config.toml
win_length = 512
encoder_activation = "relu"
decoder_norm_position = "pre"
decoder_head_dim = 64
decoder_fused_qkv = true
decoder_tie_embeddings = true
final_lr_fraction = 0
Rows from block 5 of the audio encoder, named by matrix and row number. Each number is 128 + 32 x the weight over its row's rms, rounded and kept within 0 to 255. All counts start at 0. Numbers have three digits each. After the name is the row's rms in percent of the matrix's.
# conv: pointwise conv (encoder.blocks.5.conv.weight, 256x256x1), inputs 128-255
conv.119 111:141102152058125114105119113118141155137209063101132167121143146093174063151147140112136211095158151041153139107139123171150136139131085125115154136102122121124111123116159146135109078128123112138118121135132158131138103169158161122152108107099137108084152103120143133141116132066103143091119120151133087091071125109137088110138133120055120126126125107063122113122153142145085129182142
conv.120 097:116145145101108083148145114129084116092136182162135030152155151135109105142129108075150134131121092093091116141108166124083123153129121122129118140185136151128149108146089143069139100108075137121108154076083126122130081077069125156086142126087108167096099166184107100195132140149115128163202105142074156115163125125174077085167132115128071045161144118142180130143124108130176157115138
conv.121 112:145074077130130148118087069126121057171180113053129170120135181147136154089107129152145148068075108097107142102178099090110114110114153144067106114140112118173137102094172123106128171133146085105134065159114148097147132156108086105122098117101120154151118123104115116108156127132129151117106137126101159205089194108120192111146133172219129125197083145106138149134105091127088140098116
conv.122 096:150114151150092171163066092121083185096111151058136152128105131113159172105150090105118183049138130134089142110101119141124094143103122087162109156125157156136126046090159122144132119120096146119098155094149147089128144122144157143083151091157164147112182132091159193097153096122183153142134078106138149077126163130110102136119109131095050168097122085108091109105104128119147089158138
conv.123 105:143216170142169105159138092132090136168121151186200106100099135155150143167107112096090130190151191140136094176137090127122153155085149095128030095076142133148150145089095154098055104122126129120160120117145111207183178185130120110160146100174175127091157066119124132048154079164149130173112094171169106104172136100145113160202129106108165077123147115158090165150161150122140119071169
conv.124 097:110104098094129138087152099114140175119152061124091172144117140138122104186112161090148151144075140143183131121131170160136180138073117167127121100175091140114173166114205139067122110102148140135142150104137152149093132146128167129084155133111139145127055090043090166155120153168099118093131171155109136048157132132106162121129111079098157159122111113125115135156123122100086160165126
conv.125 100:138165146139106090132054151140153115096137161116157109168112180095168137051100131158153136142114132166125122128121161146136090110172146086100108090126080139097114125166104101148083152174108090119137142148160153135080070097111150137156128123139105131128184156106105157103131132119146122199123138140133158159104155129143081140192218083117157058134145126112104121146128147091080114185130
conv.126 102:140124099139156121158090140106169119172132088161134072106145118177113096081121167109140193142160168196126103146131132133163100174123161144095059084130131162121125177171163128107108150180129135146135124099124149137066131131142244089083131118172117196082065188111136089135203116101141156060126168131202137112117106117148156080141226111103147164175156180103084086085097130097106191138077
conv.127 105:090107127165047035128157147211158158125140091131100141087141122097108125162154176094184149106154093152125139144092053102172138127131081089114148178105119127120104148116088141089058112101134105165130146192085117141138106159120116091136145078182131139143172120155141130103165110155140131128153175116168066153165139151154119131151073153132154137115124089178088160091171164117093116189155
conv.128 099:105092128088162161062133226143143132175096134156137180150118097093056123171195161070132132091133067127153112141125132127114121144080153144154126115142104066053102174164167183138102100143101153198116158101108153179155115182156108115119142108171146122116154109070102155111101070132158171106141109113097104142116158136104107105160109178101123112068125107123088088099141093136101068109120
conv.129 100:132108138213080153116093081211131108140118126149144058121120119109119155162142084150133141137146081136157098139098125134117186136118108169070131115162171118132130135149123140174127173102151225110165172108133164120113121085096089141078139126081161175079186080190099167112104115097079066098134153182140104129100131155168132137110188105127133113094119086166124108172096124105102191142177
conv.130 099:154127088156081160113138156163179174076089157107156152142100110086174107125208176111157101121022074134126091120160087146185187179165147121171152128062121122097113117117168132129114043134126098144147116134150129065207106155141117109167120127171041131149172095147169140169124130144115132115140137106098114071138080196160172121108118161129116162083117115170091084133149165139089092116147
conv.131 107:138192142145132115132116182119147157111133111180113112069128059086105086139135114156112149120137101164123162167137147091128142064224142137141151084189106135167150153167178102117124079156162150087103146101109185082163068113116154081146099155108130133100116095120173176111102115107161112122169123082110141096090139134129090154085163140163144142101180126109134070144121108091155170150152
conv.132 106:135152197083151103106163124097105247131156097121074148155080189119122136134101097173130124090052147130161090105076130082093103104130086145120112170098139104174128112108086080139125105117149118117136126170098152078098127153094095100165075130130135124160176201209133176087158172132112103145163195170159152178098130157179155085114136120108116144138114129143132173137106093112106162120131
conv.133 096:107121130199111160161089129125145130159105171091083133136026112131114116124153125138135138101103113125138098156105088123134110118043132193167106162196142117113105114152114155119104159089072103119060118087105149106152091136159130131157116027106116112112158128082251122124087122124080101148153180092103139138111096172094180175101116120164108134073084155157227126167151172088135180073129
conv.134 092:110149182118160221097089107104163107118080132126104129104162131148179147136115144158159188089150063088121070118184141073089101090213124157113049134090126141117108125159127154143150108151145207176095130115114100095058092133130131165099137135091128154101136155097169167115161153192135133088122100061101160134130118180181131111159132179116087099105147086100151110069148088119173130157164
conv.135 101:139133181198105170091153110143182138107150145121115145156211117183125101111113112091147076149103120152099187086184115115143161147103114060115128083149106123110095154144160157130088086067136075115128096112128172108145141190112090148183099125133160154123111072175137126132151095185100154166119121098121140174110139163098086156137113126118096089122149097122137133107103107145150109136179
conv.136 094:221166178153109067088127090124132142136124102149102176120107169102170154172142079147130153127147123110107118113128131128130076092161092100150095226163185149119195083147133152127192111116173074112098080050117134143181121125125054117131128148144150129109088150117097153192099147125098090120127156160117131085184092109076091085179141125127137117090122111106132128163104141115175130102094
conv.137 100:065104080083166126082098114096182083080150146105165131087121117115102144136130156112090132145163103141108132104125132132136098044067089129138114107120166122139161125072079152083132097099099124147100108105156180095158120081099096093142036115162146132119044155161153155142106178174107087186157064209123113134144141188118150085100118113147132149094129048169102065137141112081073111096137
conv.138 103:099133133127137060153166139142105136189078134176067137201105228083189149114074141099118137104121173101115073137100116097140129142098114115133163120138137174135114100127072129115102089157103147129120132119114109110146119148088129134123177133126145170066097146123110132099109119174069097115126138114131064121138100089163058112097151139137171178146074037130092126047072127105057120099144
conv.139 111:156147098149141099147201111155146203163155092058144137165161089089107171109133126143107136188126125172134150113152137144092074120156087112172186093068092114145139135129144165088118155146089120095113132146153152091090152080154119147123090163114126062159141133146157160126188216088121094148123143145120141157155094090182148126094098065114143156121098089167121166159096118161093152117107
conv.140 099:128110121155092219131101098095130098143110135156140084144107159147162084178195146110145127168159169098053149203087099139126120154069166160166174106131122089118146119169071165137139074146097130097063145103151093122135099183197155151070159134159114099117091117152156104152122196097118114201109163080150159128097129087109126189195104119212114179098089118211113132183204158112162142142140
conv.141 105:142100133146183210141113138083171173135144086162124168136085138134154098089094126161120108111134142115117102217183133116128117193165173079158150144176159150133124131159157127154106207135107137140107131096117091171120120106174088093113137144103120098100130109100107174157138126088065181150094111082152068151132139098156121111186119079111137092196153201134112041133120142183124109152101
conv.142 108:102074089116136113149090102066144101192109088146098042106182102111191119199098090132146118101158141090203075092148140150128172124105116125087066160184101124142135140101081132146184153119070114113074143173172119100138106135028150116133103151125094121121119141122131138123159141082111092140115095098166123047145134182131118080121155150198121097075103124063109113092151149131178137106157
conv.143 105:116118103137097142065110058108110131106161152070116131118103126127141156161136106096121087101154167052109117129132144105098108138204170168152122115075059141152162096117141111146117093168115124057094142154147127142085091141175000162169123089119141138125115159185142075119181175138102091126098111075202134176140146111112134096129173151039073110169145183126108109059148121138071146126153
conv.144 097:135144101133092087119147080120108080156191163118093136169177120028188125144114150125092137108165124069145091143173144161120153160199112089114114221189109084116109121193151120132130130137167079106188148115090131135032152139145220146146152097093171191109115115161129120091122118135118140144190123089202122025152107132148122060141126110145139140077161053155068127146143102153158117134093
conv.145 087:143139117139112117141085116152152107072184092114160145139152113106111139214117079171078149114101130097182144148129190072183104137114073148129108160070137099127157119074112104140126134113157117134118154130166102112121091050141101076165126141142126118139171169138132153124186149116103187108164127201122127168042102141118171103140120166085152058170155051122132098152180139128160126153123
conv.146 094:142083106143092176091162180139115134088121133103174127151065165155119148150102120112118121192141108167169173138119160186128155104071127155174133106153129142138137168130161153160184149123074146119186080170095111105068247143077101132100139093150145069170128108097135097107149121154094102125059135171126122120101190104110125125177105138135235165176112109120143103111081072114093103081085
conv.147 111:188104172127115096173112118124142114160139088102181172183044094103161073055069130099159079098135093133134111099139096129103139165134127133134153135134118153119152148065085108174143131083130081127110204177121109151180134125127129141086148137082103088148146102077142121113071109130161130113113107167168110130126149100129116124105123115115121107122106124124151133124097126135135106128138
conv.148 092:073129157171086124147082088146097043115114127141147089145131118145139104123123131163144143111095123181153089129119139122143104137123134172178101145092091160134130116097061121136129161098074123162130102119128108194192095186071132106146121098122147146136169144095124091093176161130122164102077121143115100146133119118147159125113130124078062116144162198092152099101155129130172127117103
conv.149 106:118101148133114123064125096129108137114106120153148124123114101099124088133171135097135175137048136093137137240095114123116103138158168138120140100084096121105121185178126090095137088115191097118166083062118094150186050088142071100094103101154109152128122132188162143107125127161158112152126123179141114155140180113119125196121079064205155136094108140085154105127132122090173144100133
conv.150 097:149141075101172098068161151133150103116176134108156109137120115173173137090085082214127159095167134117147185084089118103126099152155156186162092129117144153188156118151113162161178127131143107153089135202139106106116108110148133121189075112113137191119134114144169131108111125151121167092086182154125126109130146129158184134130100121120088116123194091058158141159091122160193140145101
conv.151 106:117116147134142160158163187086118159191130150119086166164116110130096074141093145100184180121160079141147097194125125138113117075120126108106100169086095109095171109125108146094133145106088107126104127094148121139090133164107055143102097087109152158154120161114095106143106179173116139167149131109119103128097130130057130127109139142155103173100152116152091067091127142101094129140134
conv.152 095:142109099155129191130157165128134147113145097138128125101128121102177233117121171163142141132101121121212123057149130121117109154123081162184161162079127134098081175134084142096079080127088112176093106120152115167114125131096132128115113199136129131095143107175088097113118125091138122113093128191172204127198122096182098087141129091165110193147089099147132140188134096173041134102124
conv.153 095:135144156110152176089033116148079110113153148119156129155150120093121079127158059068156193144132138110144142101126098171152138117077172219136119100077095094097083153161124108135107102208116115076144127113114113086070129146186108149099169112139099122170095158140128148099120116051134099168139130103117125136179114131118135177142143105151142124101151089077152105185110140134142099106143
conv.154 106:114098099174151062129094166097070120124074184129095208142128115123120202104117130066124178154173145127163163120181127126147068142109064156234141142155126141141141158131135142104172079138154138152146129129105136139107143116049136132182121160122106075120116118133152140118157093082135108160065082110096171159124114194145134116134123152178110113100105155097136119172151088135151153130152
conv.155 097:140188076080096067184144114095143138160129068154172177144105140095108076109126093188120169139182160124099086137136125176140125122144102116144119156169189077137147080144151119158172156118115156117133193099162116134136154102073167139081145154142144127129094125109168135141098186122195146118132164133137108096141113134126113147143216130107155076066161097178138119138125131128128127125179
conv.156 100:114119108086111195185070154112171131113161143144132045112172133136065125092133110125167117112149054096103201115145140120125127099078083110160144114139152124109114089141107106124135113068147118118103135132093113124111125107063102168157136177178095140107085149083107071099105087144060143116127132173078141115162160170158086126122125129028125136166089078088127128129140176130169181116145
conv.157 100:140114113140095137125054106149091127057072159126088114154120152121067158136178113121135119131129130139152133170130118189097086098137142180112196091083162118048158096110101128123141163181125165085102126166119116146194114111128074077101138083123153125171175104072067107090166145123086110144139117065129192154134096101099098129127122108102133037130123088191125088079106132163119110110055
conv.158 089:128119133101128139098115125135110115112156139109157121080090121132114172133149149141124101158113148107147113078088092133181113123108159145167222087111095135068172131130121088093119217164084112122077120144149076124159115090139102072170145149105109130088171104141185158130098134065110087076137141136118114081128120191133127139170135136101143105150155138097174153119093117158101140110140
conv.159 101:100104156124146153155168168114085089155092111105144075136147143149148108098123101135119146157095160095193140134092152169118127168090125091119184114106124109101123110140123159142078075123140056100153122159165174101110127111111062137107097098177144091109123177110135171142143170157178110122130138108116176110132095139104098086187106189058130200104058098103163111126119113075115177109130
conv.160 099:149140095126104138114111142108154167102106110146142100177114135144065169098062088172214091087109096128201153150089168141142175144099148100111196086144107116132099089140095115123089131166089167133128084055143110128176121087123147162112110132109111114082113135087185142119146067174177135060160104088120126098127070126207133104136162092130111082124120148088157148119068106112127122137137
conv.161 108:152168167116098113155147108193197161157152145081064128108164115134150138115084127098127095128121100128104147134103079104168098175207155096083130180164068156143162123181092150115129066141105152094090075113087085094124142150135160114129100135112036100112141134146085078130191093104131154140125084072098131136199151121104102132096149170089100130154104137117094100076147116164059123119099
conv.162 105:115126152126104159151118085110130122159170121163125081160115135141159133143119156182140071138158116122135145087120138116139128151145127112087154104115126186148097113095144156071097162140139203119101063083071149125139140075060140103142146128132167242102124160060128153148142120129149107148129143127145093092130176097146174149139140174123107153133118107147105083131079179170165092112142
conv.163 094:093121167085091126100135124160118133225163105120087098129108106091120184084121180112095126074069139118085129151207157123123135120113118155100159134096128150086116132092136128072157047130143153146142145133141134096140088113168113188170104134085130117137130205122113164103129134112134101163149145099175146135104072170137146192099047069085151100117118159086117092103164124151160108148166
conv.164 099:095146078130124122130085126069081137116110114122162206191086141135096157099088106156184143038122084112153152090164157108129184102104146102161176082117096156117128083112127107145096133139142165215142150144093119138106074094168114094157115132069148113097093129103142109140110153137123140148097122195102136103102102110159170116130133111070129131158188144116130152119125124151098055163132
conv.165 111:070123125144172108105137159131077126106201143160163132086175089121091151143163138100121082115077120160181133126161116062096174132154140118168140132153136079121131126116156117118108138130172106120130245126114161175103100137144135152113177135098146146106125123106081124129118084112104117164132074134100112097141142130094114152118084160098090073093116181133141102080152110116141132146100
conv.166 105:133154124182078135090103092116047104088198132166121124085080151099073103165126086099174069140180129109180167161170183100147128123131134190073100146138184121142107109127103154149121200110152093127093107101127148145133189121075101123127086143106186138123147128111126109052136164130126187131127140136094158189144176092097093126142082095093121173145077147144169098102083119149160104124124
conv.167 112:120137049167156141175121095070092117105127170122200165231113128141105129188127113161050081112134103120104112142092143152165140122149154138133127144163111108102122195121136131178141146182175152082095142056120151142119128073110134184115117057096132129159120135133123118142087158091099123133136147150112095092133175054143161149075143117108102119104121171125152151103160119095165117097188
conv.168 095:124115130139162130117098109141149080093131161109093133065186117143079089108102121157124137111159080117178159050126097122138176107125148146181093110150155130067107089137140122175131141177099115193129079101154126113114052130136107125092150064164084083064171133151141163090127105183205124122147160064169117088031114118170115145090107119133126144109161150109156141134134098092142125114151